From a checkpoint of a small image captioner.
Training: 5000 steps, batches of 64.
Data: trained on rendered roads seen from a driver's seat, with toy cars, trees and houses, 36250 training examples, 8.8 epochs.
Rows from block 2 of the text decoder, named by matrix and row number. Rows with one number belong to one neuron. Each number is 128 + 32 x the weight over its row's rms, rounded and kept within 0 to 255. All counts start at 0. Numbers have three digits each.
# fc1: MLP up (decoder.blocks.2.mlp.fc1.weight, 512x128), inputs 0-127
# fc2: MLP down (decoder.blocks.2.mlp.fc2.weight, 128x512, transposed), outputs 0-127
fc1.244:128160143069135156119136158141111129084092128152106104153125177161128067099108129105149157116107070113104114101115162117165120137158130157152124075115138190140176159119140169072084126137085087105119170156133068140155096080153113142204135130100111119079088142138145194163141106067118093090127202118175136151183128137172121163167165105175156193107134164071127093083084102111165130081115
fc2.244:108066129136088116148171148139111101116114138130095118101155159150130148115108151112140125105139168138070132178155192135118156154149150112084149160096101157197103124064124131110170193135172119126081176075062167141161210094157146148058117115141147118128090124180130133136090071086147203153081112117137176067120111127097102125117105139140074085179093125100143157099148158153135128178101
fc1.245:103151144056159119133138178152122114091080138092118138170076115117134194085134153072117152133119104124087134115081156135184181148174143113163191127083153111115163080140086124102204118166130125075135141119156130086146113118169116155149174193103116128062111100139137147108124147082077107171080164094160135096135141117142191077062135132150148113125113143106116129171208117147147110085098
fc2.245:094155128098108149136123105078076153135087119185123152143160189070123137135153139090137198154150123114100109115210199153065108115063102140125128148125112090078094178103085155145130102097130153135091119162159102123065164115221152138063132156098095183147149099103144147136141141094098124107092090119064152066094088101115168128170126140149123147146137121150129135180128148122129114143174
fc1.246:132175133112144141183193117094140150093078097138152174110107113105187173159165171130060107110139142150099137123137151166156097242096134099156112153135093153131125125108143137099092090086106105123192131090128125177142109151095143149104133155064135070144093121160124101110167060119140111094141144117170114171058149168101141051091098143135143168144155133157147174121123112083137080103105
fc2.246:182157097145126127160116089114125109187228144155106128113127130128090140091150126117059105118067131095138134148136091170145058121127132079173102133122164108107129146144095097164111113110113175138115119109127089093112190084130130150108201151129131094126114132133212121145148145195071141137088204115101123144147095077153169138094158145109088089143117126147110193062127188160109153098138
fc1.247:151062112151124146150145118113090085085116207106134107137162151110142102134094131076136130099156168206146171161136153181168043183139110144142089115138147157111148093132088110142126060127134204137127110181120140160152078193120127136114078113115174083135100191095136123185146128102131091149124174151141071113154085137064137124124091171091161168136095096148145105132112089157122104120128
fc2.247:128164147109137164150134179129175160181146089161071162114063161134153119083139121142122153120157099047121102100102152125091159112155204112123143117090118120138103152124209144135155195154172134143116100111131125080094161096170099148119128177142095146129150072170110120061106126093167153061168146142142172084130120102132159138143166102121087089110142164119044169132164160090113174136122
fc1.248:127161157105137120113145120124155088154125090062160123142147165169158124062107140181136115154093066067128153105098145142144119101109155157124102147149081135144097123101139172155125032166119105149180084158173110081105148082167138133112141108114159147101147053109069167034117106114127103082129176153121087129183125131123161160151143103095132141097136111135162166122061137157170158178089
fc2.248:108145092158089145136122132163086153137092101176061107124124117060101098101164129081132150050197186189116137121188094176110110132124128118107095083141128168114179105113108149099149217112133132110097192134106132125150113196081070110137113144157123098152096167151147070174193135140127128151123108135121140146078126157141058154105152107139139149165140156144133095111115107115118137127203
fc1.249:093187161078164085103144125184083092140137053105135135093142087115184143073148123168122149105141070148090119118112109070128135125098130147114121160085102109146147155101160154140140140136111099097116157108117168121071174153087136126107143090205185161122184171097099116203122102176151169117143044132121113117142200088123107132126115111136165146036154121110129143141143126164128141163158
fc2.249:140103066184083191119104047108146139128090223127143157153091160141095111145129142090153132084112184131089138140169120152134118098132113115115136137187143176108120108175083105068114114108128143151162180113143125168164112079174136129148103124089075133149077126168122179072125175131109086148102171142151133120131015185121094156125110137126112151167102140130127079109128156110103125111109
fc1.250:108166155108150141107104127143156181164086114168115105100144139148198132120205168200122145124132103069114144078146136104109119122083145172119104164111101131113102159058127130137110095138200142170147127127161108070090150144144112120149102136072119110104128104059118176131109112170109118095108172216079156146111063153114131094097071168192124135124152138118172185148120127131067130161122
fc2.250:167145125126160135068087084082130160155139131091179147165090121103099130121095102144145092118133143125099128167155119191133100094117181126120091076186163160144138104112131149105167141096087123118128166102076122132188120179114152160165119082131103130137123136204098107106185143090151118158108126097175115128142160117128043204130144069060162186145121103144128072177121182132160148086117
fc1.251:158146094096129126137157130096081099083106156144128141139187105117178119103105086112111154097153076106115050059123131122137071135123138150188134187159100154089172090098147169126149177097082146135126161148169128101143077037114124124170141144178150217119131148127081108150133138100156119126136162116148120104116189090095134122128143123125179162069116127089123102120193113205152140157127
fc2.251:158130146174139159163150096156091187168124123139126160127000176139080106158096128099128070128171209132129126148107159138146214103088125122075150123123143171148073151141085130067100102098164148112144201129105138151145137146141121157138129108116097108128092119121123162121108078101130152131128158140169110121139054176116156130102125128121108146156088139168128148121163169082146152102075
fc1.252:130132114165112130136105110101076221138118183196143128100133149130134168135155151175095124159121106111128097065141101141042161132157141148152160074113143106112135102196107072084064088074140170106151083117171158110092122149104114119168142116076076189133106146120185129121125098181119166119104103113131129135141112072210149139121068126127151126134122139080118149120138176163084105133096
fc2.252:174153159086105143137179158158180132144110071076105130172098059124134107167157091120146077090138148151158123183126117171175158141088130117114094181123100151120107112054137155144166154139106075149142182103109148152124127128155164149109136153132150039119115165122098183162151136081138113125175109192116109143101174162097111138169212116115089164113143098148165116140081084092159137079128
fc1.253:081056156089160140114160155143150059144148141157094111125172147154097136082112109055178149159111181156112139126104150148135084118129131173132124157148119109167167165104139177106137076138113204148142146107116110071095168111125145157157136120146197119139114072045075093099103160136146133126115063116129196122131162143137181118061140131146171152112122127131090145155135155136050095103116
fc2.253:144173169162160125186140130180109106134060177134172134154132157099145098144113141155152134101156088114115162166154152111098144153065148066147187146181085100098045116128117125100112168118119097061146148174139094103133069106160157110106155095122109057103151199150157141115153107120117100189145191104106117090098089096112134135135131111103123193164078067112103135139140112099151155129113
fc1.254:168172123121166143134137136079152178114120127128156149136146189140055146139137123103119102128135089103075143121085136137159213179139157146134080092123103128140107118115171043123101115123115143159093126127096110107122126073185141104129162159077113155147137124112144159051147140165130117183181117114173125181122102117105121091204155065067155153113098163141138130158068133118164076107061
fc2.254:057132155107125100099177133087147055131215077139092097169135051172151142179126098101152154131182124121125091150133148094067080152096093149102063150128146175149125089159129153173133156162108139134122132124132113166102112142146088099153119084167150138089121084103149098166148083071140179064130123109101104128146192111159191130115124128168086111122127154113145152123109091166098107090147
fc1.255:170102153146101114113111090093107150149075145097134066147166105134070185093098141146141118117174143086137128147149142061174123132183154166143128125089110129110159129142153126077185155104113083114150130070156099190096151092203148074099157151094124152110073101094111148161126109198084157142113160132103150142178111083108183133111086157170127132105125099149186137130092127099141209111097
fc2.255:124167121122125114062174141131145117126099102129168209108095157128148143126130153114075139114162107198194097095149095140121088113108079150173149103132086133132167072118112114165107137153139127043163056143138179121137139100075106142174149111154065120141129139097154148123119150121128212151148098129135162148128155172132128101139101130090140140021123157112129136086096088200151085106141
fc1.256:115099082106159127106162153137131088115117158058152090191124140167129197134070112097130158138127113150062130150094224164111103118160145125127135165159097114132100110133127132097192139122097181136153115102171144122170080155128121078139182180088148137140069140139149155159126158056131082116138117152199090162157167040089121123098104109129140141154110137091120123119109082146129166074125
fc2.256:116129088140127119153077128166142175120094097184059146104103183147144059192131168123059051104161180107133107135158038156148126124137139176100149106056130130116132131144087139102127163093160133134103072165131149092132149159117096139130166153095157134103194105102160136109076130151122166105153068098109130158129097212134139148080133115137144107146150127152111193100129144153110117166126
fc1.257:092160131103179087084091121135107097162111062119074120105173114086101133131133107115126127116114136175095170150128079076164152156141107169109084130104090147114160197082086122087153102176076085126135165120081201160106192165117140107099150119165188081136147124171114106185094178161141129165144092128114123108109203119120084134149121134139159125157123088131122072154168147118128078136182
fc2.257:127048093141096186177165126051124101111135208155185146182075105141110145128087109104132162169126095109141120164145163127094125076150109079163099148162174120144105094178184145148133138140149185123152099147147074097146120110144122163176124146111085160146112060115139156065115115141106118127081155090175153144141058163123145119106131126168112089136101149131122164098142103133134144139046
fc1.258:181084120188124117123173132133158087151118107088118165121150173149151108156100103128104074121129084099194093100125132173089128117105143167169130101131088107107083115137103134102114123122087077075183129130171112145119056129150136112144104164215164135119098096118144108166165038108126136127118125119139097139125227181164139184110130096161114118117172143068133159072109127172161115162112
fc2.258:071124018143129150105094082180134208116091117136082168165072180181105182083161165121158087077124126144076126140123127137190171121113115123144124151085137158100140100135143094175152143117118169145125109157129144080125194133068152197128122113111076140115133138104101150135108137112136131109119094135124127137141052096100104064142118144135127174165111126161172127127168126106117196126114
fc1.259:131088084155101116124138140102125130125087041102102138133145097136205133149094098068135109169135133112136094171101157084072052138103134176075135193139094134125164141120067146103119144144101128097125147093162167162129157158137181044121111108173111157164100145193128116162153164115137137132086120147159131131109185050189092165135168107123171173131142155116100153137124135175126094138108
fc2.259:087125140159195115101117117160142132124111177150137132137126105130070139136136113150086144134108142141090120135181135206163189103166057119184141100131149168090123145139221110118120119153184118126105128144117101097160130093099089173138154181075118174100107114074152137120071077123099121088138091102117116149108068176100147090093095115171110092176119137158187096096172145069154134113080
fc1.260:138119159114127152125135126108146159106130106095147156146081104133062135138126071153118107099136094114098129109095105113104112102118136107096097153149123151175143147129138162085187119107082092158118183070119149132129137057096113115154194144138140169149171085187115181173098174141111115158152123108202109123095215136145049184096140157132126151070142119103105150063163131169139129036138
fc2.260:079086129127155168155078092137092108100100182159152085121126164128132178127096242111129148152120161111142151172164118090133139144148118187119148138128128120117158084149067106100047104140152136144180129176138142162107172125133136073113100132159203104111072160048170138092095154124114156108062133165116132136140085163135144127098136150135108133168113167119179110111106104151146112197113
fc1.261:119138152105122108116148117134090105135094087094132096104086103161152105133065168200125171119125154221126067121141159119130121109107155106063084141101163116192140074144142128165130110130104151111075151098098112144108149195072105155197158130125132177136089193115117122097121142121132186137113111125194142080186119078119133148132144145146092160092110086114102185165121117104098201107123
fc2.261:116142120137099165152098071149137137109144197184140136079136156094120152139164124078088189128136114084133183090119103083110090136160097138163199126163099133114119179172147120046132132117122070144171157113173173093084098075133153077089138153093148086138139128128164135154110147181097074124135119158092110125085134175164122113090074115133188114122152168082085100096141163151113079160128
fc1.262:156098190106155104130142095101128162091099176128142098091162080112109066116106086132115112152090085122127052091100122194080159121110141114133152068158135128179151115125136141067100119102100112143107132137119141167156096099168160117196197102172136200138131121135111176113136100182173126137124102110166114147125154144147147134079113148173173125112046096136130100142166180119090055169116
fc2.262:117031096156138143098125155137106150110132197098138181145135117130142141154123164082120126104114202108119140206116095103132169150140081164123206185152163128163080114105103124103116113157155160098115188143129150113134099107108109112157082134117180114087142094121107126146144152051119088097086105145132124119076111140114103143100096131111105139140121186099122113051190148086193183117093
fc1.263:146101117143150109128153141148164082145092101055170137187097133097196119155160160090111171151089091121121144132113103084139090137103188139085099109135078100170156119113141206142157095163096103143137113145144170082145122103142150115154131134120102171087158133093127148163167062152146106126087091139150121157109219143083090125126111086142166113101134101106101162088147159106199130192055
fc2.263:119098144154116117138165125094143135074153151127065133095131074101057116117122072104147094099181255101102104143151147179118186118165075143158127176093174170141119134171115104080115173163130128124134091137122063163145133137091110148130124114134174134095132109147097140118122150057137115141148164088155122148165064105100139122143173156167108137173119152154105079103158118151133108084166
fc1.264:161175116089113167160141121073098106067063111087149073078114119123110098130081116152173135112140150111110120114140194167130073096084135126077122190150049146153103060126154144166066112135135154120121110138157107135159162141118092119148157133107140131172119143129079122123104126166123158083087067194125134146198151085140161181127138201125110143050114100131132120151101138169110139150122
fc2.264:116097116090130137121142075159134175152124209139100160147106114091141147113123170099058179138144102119125148115115060112115165157143164151135136058181117149092136133139118110084191158135109065121148187117116177092098109132104105132125171148135122151127120152128179153125163145139126052162160136159137084103054120235122128102089096075149135142178154144101110140092126172072144141129087
fc1.265:147097162130079133116172143146149091134153170091108158129094120110103163096150149110122094145112100169139061171147134135129147134118073071156122112125149172127094197089088211103173151084140139212151138126137096132097154105161172072121177165108158095086109112107093124112109128089088124084117118232171157150106105179139128131160139137169084057139126134133148091112154111143128124150071
fc2.265:108199100102217143110105106038110151143140097125175109079158183141135110085115138170148141081113167109113172076134127148132137106122175176112142170134116093144148121108192079140108114130134090080091117139124149094141132183046087176136109093163116157160189127170098087093144138161140087130103125094104120144140159076121135128112111105125153203142120128112163195130148102139150121126188
fc1.266:107140191115139105109124139148116072154129167103158132127148106095148119119116162164090105131171097210135098081196082071150130143095141081118151101088167149077154089130208147124131192174120086114118143102100124121136140143068143134162079120184175133116129159072116092198166110128124165143131097118138117059163199117130158109132051110145091096130103123115096107110147095171123156140152
fc2.266:134128104154107122107167095070105151153188093129116161089141127160128149184160078102162200050103188067101142142054158149122134113156083136134115108149111126145083150161114115122093102064058159089144124140106163142111097126155118127129146096103096075139158119182098158063081155092143094112146117138113134172117066141109107136148174125167147141124125155107152131147164170085108089126048
fc1.267:154128099172132099106120142150114119140159157067137132115163088105132122074088131166179108140150119080120108158105086138148081101086142150101104121124126127149114206106087117103119180070134098133152192087096224118113158125115124132226110161126083151168073146047156134122087125107160131145106149134178090129086126156130122131157132156122218179124116119143150185118077131132144105090133
fc2.267:164074061087156133143131145115111107093130132201139066155109188154111126113118079155120130096140192115133158101125125135107117092060149129125116173134073074137172117105133168141145140124094140172148160130124127197130086108165160179119113125161148179224156127086141081124086123147191107099119088152148160098072114132104182111159100126204122163155122142111164086100143113150105129123082
fc1.268:089068063124092122141121137138143132060133150182156103108130149149194150115150183123160104160177099162134106177155120135093088131114099124143119136098144112136126122137143101092092106162172186153148122124172124098059196148146124101147141102061105130133098157033138097133137117179152167117079106207108133133135063092142160093123121156132101137139097130134113147218134132093073094153144
fc2.268:201182175099173140104167112138129127206124097104111122136145133138122080120114080145115167099115131111110145110136110143143107109137186106086114100138079148098086135147130126123164166098105082090071160096075124155157059184173125155123139153177124118113109167227128156108115117062118090101156151088139135114125174131088113200097113084056132135121136093120108093071132127097154146104080
fc1.269:098104130131115144133133108130148118117114203147149114114132134132169174096150135139170132119135180141122134151152116131135106129135090065172120109111145162115085147088172092155103148118168227126094092150089117141128160170141115164178110080133117132104131101129125099126149116111088170087082127130129190134141011139083187127128093180130066121110088079181124129197118103080063162127184
fc2.269:169196167112163102076131125095126164127126108113134122115148173104149100109090102138119173107121108125138167094138130144132096147132199167104095093183081105125083141158111153137154074065082060130182148092125168125141089142098147146093177112082123098140146185149104113132143157135179084127146133172148127139169217093106072118185148114066194134075185103104120089148139149139142131143122
fc1.270:129106037168109117132140185143098152105115121120137151123100146121073131120161100071176099059156165077105101186132118202144141147152110137163108168116110110148126192104130125090114157097107107096165183149197140110115088109158078111144176167057109122160130101142133108103119131133159107135150141111128151159093125164136080153151154040069131142084160153136128092152147106095164156059116
fc2.270:116102163108177138089129121124155171119153152121158095164123140145145135113108136147110138220107041169129137066120159063144155097089156142092128127129137158125121109120097132171096128100139146158115106132071114170153154122103168134120102098209134195111115139094142143142117106112100139103096126151152112108162154106093192101095062199130086101141082090129138170074123122165138122236164
fc1.271:144098121116148121124146120110153114130091173137112110101131147116140168178116102098150129141174122087163122066150149144188094118123183123148176090157086092181096098141211163074208105112099147133129173113095117111096147128171111110184141078132137187130077136112165150134148104092099174126095111119102157049151108090144169151091169152064106110071119143105063168164119156104165123109095
fc2.271:146179158115129150137128147137080090140079171130116123148141196137126141086129130066145141115165164105150154171170168104188131187147089163119149191150084148123099084156043126170081124114128132105126139142080112157151113099129134144121119112115124092168111099097089105068165173130159136204187093084096083158110141156124124094117104120091162121099080220111113081113127103150157094159098
fc1.272:128096112113097175152097105097190163086126169199126114107118134153083158151096160212092080169137123166113108111144116130074125118107132097168175122116127126119132096173161067119111122136172195158113114093154106143102118091114095158158126152019097136106115107121142181150108114195108153122081114162118127130132121133141186141057091192131102143109108099139082161134171136105085112093166
fc2.272:172163143104146092076154118195066160166094080052163112141147104100145127127138111116113146094139117114157149149135092064160099138137161208099091119137098145082096103098122154116168125101070039124132144130110183120136114132114138085090153137178177092118082159147144131137137144073122122126149103128169139100133204110138079164140196090107130133139184119110180077137101106097160165123100
fc1.273:121126186154201103138112140112163153083140129133104140152152159108139094123102083097095137158144170147135079088118167169110146117142155123158167074087109118116172133103124199080126116114122098135153161130142146146161178143209073118182133207132131109115150086096099181156042107068135145140134124148117091101118094134091102124148070160094111137173136105101129136032148080100123096130155
fc2.273:106128080069122175136080172149106145096095123128110143109151132113155159083144083157144133179129198142105171148076165168097151090106124148174146172099204119103127107126189132189153145043117081124085118159072143135098159165173121175161156065117087071125168118127180114114133125127152091114101084155144206141155118108145172117169151105123111137114109104123114140103123150115126117114059
fc1.274:170147105181161142118135142149112072144100112106081124092133149060123085127164106111122146094076172183172111120146161152136157139095126175108136136090084144114109142169056134159146141112094088122108188142100121166130055160167111130092135163125136086144123113110165082120144061139161103110143076150148109152112189217104108164188167095153175121140141082148164120131143153092157080171084
fc2.274:102088095109125125130118117084164149139133123137125175146077083140142199128107110131111148181144085085049132106081118110133134145132133105196169139152175089125150114132209104157147150225147153143146073120147123068097190143073111130142104120146100181160149091136105169137161126133115123170104161103148120080119083067142149062063098140137079114147124137141113167124174121123118170090103
fc1.275:068133111100174127116147103155144148135122082147218128084154136154161164106148129156146108092122067162078156072123162092169133119147135134125110160115121188126085115090244138115156132125113138102100175118170134064102174104126106206151142134122076158130118092063130124064099098136112175088136111110130133149150101129112111134153143161188119138115159118116139150185138120126127204079148
fc2.275:203160128139095151100106144148093121151109131136092114160109163148104115117142134103145217097159190112128137132150069177139096124102127100113112092164098126143120119191036132129103144098121097114173181131077137192166133138127125075141134117136162068136105199206121128176167142128159103196125164167081113133104165157113133140119126081085130165111126124146158104168101127133114072178090
fc1.276:152102173087149164104111142095102111127129167142107127175135088161134106157094141175118157167121071144114137073129083149153064149134121111168127099152171117172128096125137073143138123141179161126135111165139125155140123147069086127156135171191177113146085147129105173208097137166106088161090179112137185120150165123090181119067068158107076147080129085079094098073133111108097150116176
fc2.276:108136089120079101136128070196157168132168154131111148084153165083137136140132130072089065059159204110125135154120176091113156112131129190126148135116092128077128130096139178109160105122111137147135148103153150100127108052121182118126094115078133111089173090112177127091119152110110145087163113104163154116133074152143131167195172141184201118173157149118085166151090143157101142103108
fc1.277:095119113157108127148128109104145096113119160096081144125141154115141147101081163174123182187062134132142124058119121128167146118178141130123203099154124163131117155110175130144153154183128061044160121200133138160106134147068106130104148145194139164100065109135068102141141127082125106129120134116163120102070141063130163105148128076165121159164160154138111172101042106103130155129117
fc2.277:144173118145087111161148100157111128132146062165132175076143184089141097153145092094131135068156156131156103205102149213106126169093125141097101119092114090111155118148092105114116097116152148194115141068143149119138114071105086108159142078048129122139164141087143122118070118115110139110142137140102156150149072195136146153170127168110121092081112149166179103151172157171101123095073
fc1.278:149101118221146106143121154121121165042088124138161156154196072126161180071103113134080122109156121159118080139137121095159121075120118156116151183125130132159133149114155118099118130106124132172121097110116173130118101157168114085131108077101061182182106132126097098082136107095093105084150187163114133178139163155118149120200168149142110097106080070160143122144176099118180151112090
fc2.278:177105138095091143126130049137151183189096132164098128100117140086152148130091186122201181097113112093191083077180095086126144136128193080113187079114133111065126109132078127162136099158117095135145135088148123108193129133126142094095112099188111099126129125135133112087080151149088168151161137151151134158130142152168164131122147110107076116095181086133143050126124120136113170136095
fc1.279:116096135128137144123082085095104108059138129111147129166178055093168191139179119155172108097177146146094104128133107107132149134124197118148155129090108141079205133084165070113107145215103152103110121147090110084174182123128114079138116135128165179104091142162125154153144114186121088181137107104157081152123154143137115098135091140123156130104094092124136087124135129220089134083148
fc2.279:138096146143129163093195147095156142122150192112122139125115100131124032148071131069093164128102137069163117177122150137081133097138083100087049099153107141170012109149130128127080124086143183119112103127138154174143150110143114114117174111108088165114162131106164123139123157090157154108126160119102113164148119120110170164118146116131070136135111133155110221150164149098180120153131
fc1.280:164161132158134094086080161120076094104097120105083116211147137167124071164114157186105147189125088118158106097167096155140091135105144136144115173143108086123144081136091089191124119217161147133156079145129105130164125140138119123131136151144190095143098175121098136167101126131151128167128133165117107119166156153118182086121059090094042094145152077118137145098092107112139146188156
fc2.280:082103106142078112147161073159210180146199137131117166031105154079123140164125106107075099097155138123111168130094145116136171137154091125152131076096126149098133129106183166100175158054092150151110152123149151112099079134078169096142117132111095165100183074153179127130135133141091109092141131076171131146123093142140106170151120178174212116153122129132101148142119137145110144106100
fc1.281:155141135132130118181070150112149175107066139179109150116103170099153131183131109048148163109111176107116133169128131101132113198168101105150095144116121105095087125076103156086091132109128118132120102116143124101152152174127174073193160122148086127104205086090105111160140170091124134121171094155168133133093072114094134116172110204146112109147107094144129158184131158064089090162088
fc2.281:111149126139158161103155135094129092157168092077181079157140125111133103132110121196130093151115135123064124095137131209151146112084184166100153142098148161173142126110114122171129138151120172125137184176181100143091108125178075227126146101065129111138063088138118102083143116125155099143114143144094115099110177152100101124108126072117140173081148132118151124149159082164161201084106
fc1.282:145178159125137168148133092096160188083096117119158167131092119076156208095069167112122094117161138082109116085108192152116118143150136105158176070088095139102163107084150115128107106126117122106175104135112100124107133155097098170148142161119154137157132118125093116139169161128127115132164081106180081161082101118163156184145054183120153132116057151104152178081123122153050135090169
fc2.282:133113085135057192176192137129092137144097098089108111105202125147156123149163125097140152113029091117130174095085071089134115107126154121099076172109141171138097142147153081149151154124135166181118171143109214069105150156226106129126140101121119143070110185151121146107141114085114118102122120128109127126140122111092110135137113046136114152167161122167135098161125132157113112144131
fc1.283:129200146126130113073152101155105168122144095118157125133166090121102157150167068109177035113116150121058205099138119181202153106140164062168159122114129156099133148089215123094118176182119129112138117137096202114176144097127090156147105086140103142133174090191071103102141110174102146132144121100096141160116123134120165156132130128092174122112104104137122129151118146127101137108144
fc2.283:172084110166093163123157149115118112054093181146105108142136107127134068120059129121120177137120126134255064163116156086099176120135103123088076104125123102146119097172034140161108111088131150136150111117107079182144185108118135121119130105114161144121093155087119133141127141097136110154099151138166117206121143139106124128222141152184130130105125143149161121119092127170131117136139
fc1.284:042182069089105093118173136144143180126093143098142114183121108137074145098123166156122122140136107080107091144138111113105134153114177143164138161138108170102121180129143106090143123194125142141151109082137197107137100110150064118103122201085143119121108089128192138078172141107172133070083190131177084151160154088165126160161117072136152139139143104100145161149110113146174106099076
fc2.284:140114125133126115151095110100118144157172073168079147166161142147128125165190083132188156149173104076126100169161154101168132127118130097199114119141088108147156089106143140147142151182107141114136113132111130137126148110055123122126099117159108145189145103098101074159161114150121158137221075110153123176099149136141166145117140203129085072174103161152131111128161025081120111095176
fc1.285:097176140199131083101189129209137130149142071102111111098120147099096131107123089107164138086122219134121123129133185190128137120109142126111143173085108147135111164126171162170167170096138161050121149159118137139100057126158094124114080108081127139111146133168100077091171085079105168075155109125124087148135098156122131172145161072081166142089144137139125150135126095078146148146108
fc2.285:153114112136149165127077133138096158052073156122150103145132090140134117132150121140119099188119000175157137110125072135151130090134162116122129122155160109182162124185067119147112129149148128185132053107111164156164207154141140110124144120145107119182123102101115136129100125147147128191099125135162144097085154094100085084118099153104119084133131109138125076116153135171096100174168
fc1.286:157125093159093140153133158152172056141103160081107175156167116122163140081122092154144106127130094145132148163178115099118030119133179160079069142139145151176161086163118145112127126132164160130162119165168174146038106096164130142107135089159147075138110135108062146130103094108102159071168143131131196135102079112197132113116085110144127154126129117112147176127099068141076135108133
fc2.286:126224145118105108131138127074170145158106206140107129126141111127099161132132156098105135101141146114160185138094151161075170125124071103192088149128135147120144150120121112168148105100107128183139150169092089101147116149123107128132148126126033120089081111191086113033160148165119099124085112167111116104134128148103120136189077178103139122156117096120120133146149113128104141104237
fc1.287:126186160113099073119195110161141133144189174143133121108118174128106157088148118150119087147138111146105112111167067141145170138081143099158166116093128158132083110124178112101136140091113147123112102156097130116108110171171102134177113083116122182059181137105170135134137072130135174048137099127062149152115105206105197095117116152081144100083105094140139120161141141076123125209120
fc2.287:151110096181170161072110110093058125131052113101142124131205071116167056135110123125174140071129148133137110121110193118134127093120125127107133132134149113150089145122103130125109122163084099082133128082119141159214141091116129169098157119119106082178101122186051102121120151120146079173136150110167109130161148078143069145189138116134138153118154139102111127106133201155138169082173
fc1.288:159119121155114155095098142188156105125135115166123092076092135088109116120136153151082151097138120208105080120168137133106211138090132122130165139063122125114062133134169130179115178139167162149125142112117120158098095117131109117112148132042144125108141161045144116152158079122149160115146047226138147158145100170108137137138125113125101091111119108146130148148183146060136122203111
fc2.288:107133142130173125138137043069142164134121125071131164139145121131127153203108107138151154162101121036090147102086141059147114130084147186138123136138132138135164128162105102099165092192066104142107093113141135095114125186131159123130125128183073144138117096212119152126165178127124091183128147050137117086132130069152115133070133135110109155141111099092069111109149128142112114067119
fc1.289:131166166070168093133142117126062192121085155112134163136156156175127152183113127109131130154085146118108116124098123109219071162161091128134106169145130169117125105114100152109138105081049124158091070164095149107167150162123147133167152200194095145074128163151121186091061190135133125117144121107114176093108150119117155072113130198121144096126110099087136099120149137104123159129116
fc2.289:128135055138088191157131088090101093139120112165108099122146135134142029090104154126093132094167136112145127115144141131104179049097133127125172100081161110165119176112157142137130125130172108082139175121172140150148150083122119133154144106051152100147128091163140089148109113138110104113098131137131112169108100174158111128144099079193173185126174161136144212192099180166155113116088
fc1.290:116087120133134240146129080079102132119114115059132160123033138075121117123141114158117163152146098173164159082124135074152097178143113102099136081122185164165109138130110120131155107146095114194122104151148124127089194178149145150120107083103134084114181132078095150115133096092134118142154104160158079116115112162155145147140101175165144133112113068122192195110122121162117169131099
fc2.290:098156092093157117040171146097096089114166101135150120140149131124109170102120102197087094107128108130064140146097182176084128112112153107125116129108119129066107116101144068122166182097153114117176181123145124131151139090186091134095114203135119165138130169136112109094151122099139110113118177157152078107159223093133138124135200098086129122099141102088097139160170153120205112145138
fc1.291:139152098109116106142170111132108096128123141098075076127131153127116102148115149186174143101208165165131117175113158143167066125132124152086084157152145142109164124131160112135178107152039201120095113128072180103104161185093132172164171092125118149060106190141144161155111186113161134125096106147102116134164136103103148102058145128126118153098114094103055107180145083116127119098100
fc2.291:120086137152137143145068142135112125172104127154136104166172158118153179083134111072096141113127045063164154123123094092092141096140140093086143127079084128166069117176152139025094163122209082090097154110148129156174059143119103122110123159133117115184122097132138136111115105130107125154170177111157119114084106186112121164152092091122134139136142196084117132072104173139138142136128
fc1.292:110093135140135135113105132118100161121129160227146115098137127158191149153150174175129142206155066158161110131177098108097117144110136131164154090116133086124105098131146023115058099146168146075147077129139126150079154161111125123155121151119157150113110179068143120156154079190139170144103086139126116136156119129154194091087085143119101110114117101081094173137115141103087127171176
fc2.292:143164140147133123117156087191156156174136118059134174159164120109114102147112077110125123045117198124064152164116152133134124131119122151115113169144111165088099134114153176113195161087063106138100152092159156100178059111180155122109131113094065119112115103196163175135154150064139117107181146082143146124109122104122101191156159129091155148149147103135124092134139141095139135059092
fc1.293:114070076215118176062055092135116084066125145144129128140093199117067132093096152163149145171108138120123115177160152185119168132165127149158082163117102093154113136118113133060103075152147195191153107104139111129131148152143176123141147114146170108165132094166089114102095104144149069116142134188143158140174147136141092101084096129089098139133144104155163136100158105094099129150129
fc2.293:131127113143122064136211111134135168131183107072187114095147143083116089146143090128089093162123141098121154146130018116109110128106166175138133086118148143079158129156131188145165142102126115144143091153159083089131119172134100082148127116130128102129180152170141138153137146131092156138122162093151153115141141088144153160131120151185156137148147112101061098069102103219127176212117
fc1.294:171147115167169130130129116074117143144091109170083142099182058135140151095067157115130102102102099111102103079147162115109134072173118087132157124135070174211146062112156147117134080111168083140176097141125110068086135154127144136163148082128117181089107161148077182163160169099109136203138087145098146113138121125118134170189143132072127127123135153141143150158142088143171121114073
fc2.294:192072068172081186148108149128092115108145087156104072114139117109147097166113128131154133106114139148140141118153120103109147094158129131087180106094108175145143075148143159189111124151136077200169036119090112078105168138175122133098165077106096170157093146097113142079116208158106151130173156102133180214173149098103157124098098146126128143156085143130129145140151117111134138116121
fc1.295:082170164111151124160146145161073083128086067103148116113143076112179107092178140113151133135148072162097100154131189133103195118096183102111150135142114081161189121101133132127179152138177071081067145077127097091135142123090136090112143100148135139129126156099125112146152073167119148142170096114167078154128141099104131077123129038189165166147154160148151175127092109159136122123083
fc2.295:139077062147061129087112085106201154105107200132113149081131124136114099226142156108099102138147197097107121122110076109099048142176090120147146147125150155132083140162121089099085145133096225149149106139157178145151110144189135147124103103113120190114155078151125132107121112148124102142095145118088133131135092139162127159139069170097114120139123128119092106122153171149107112122188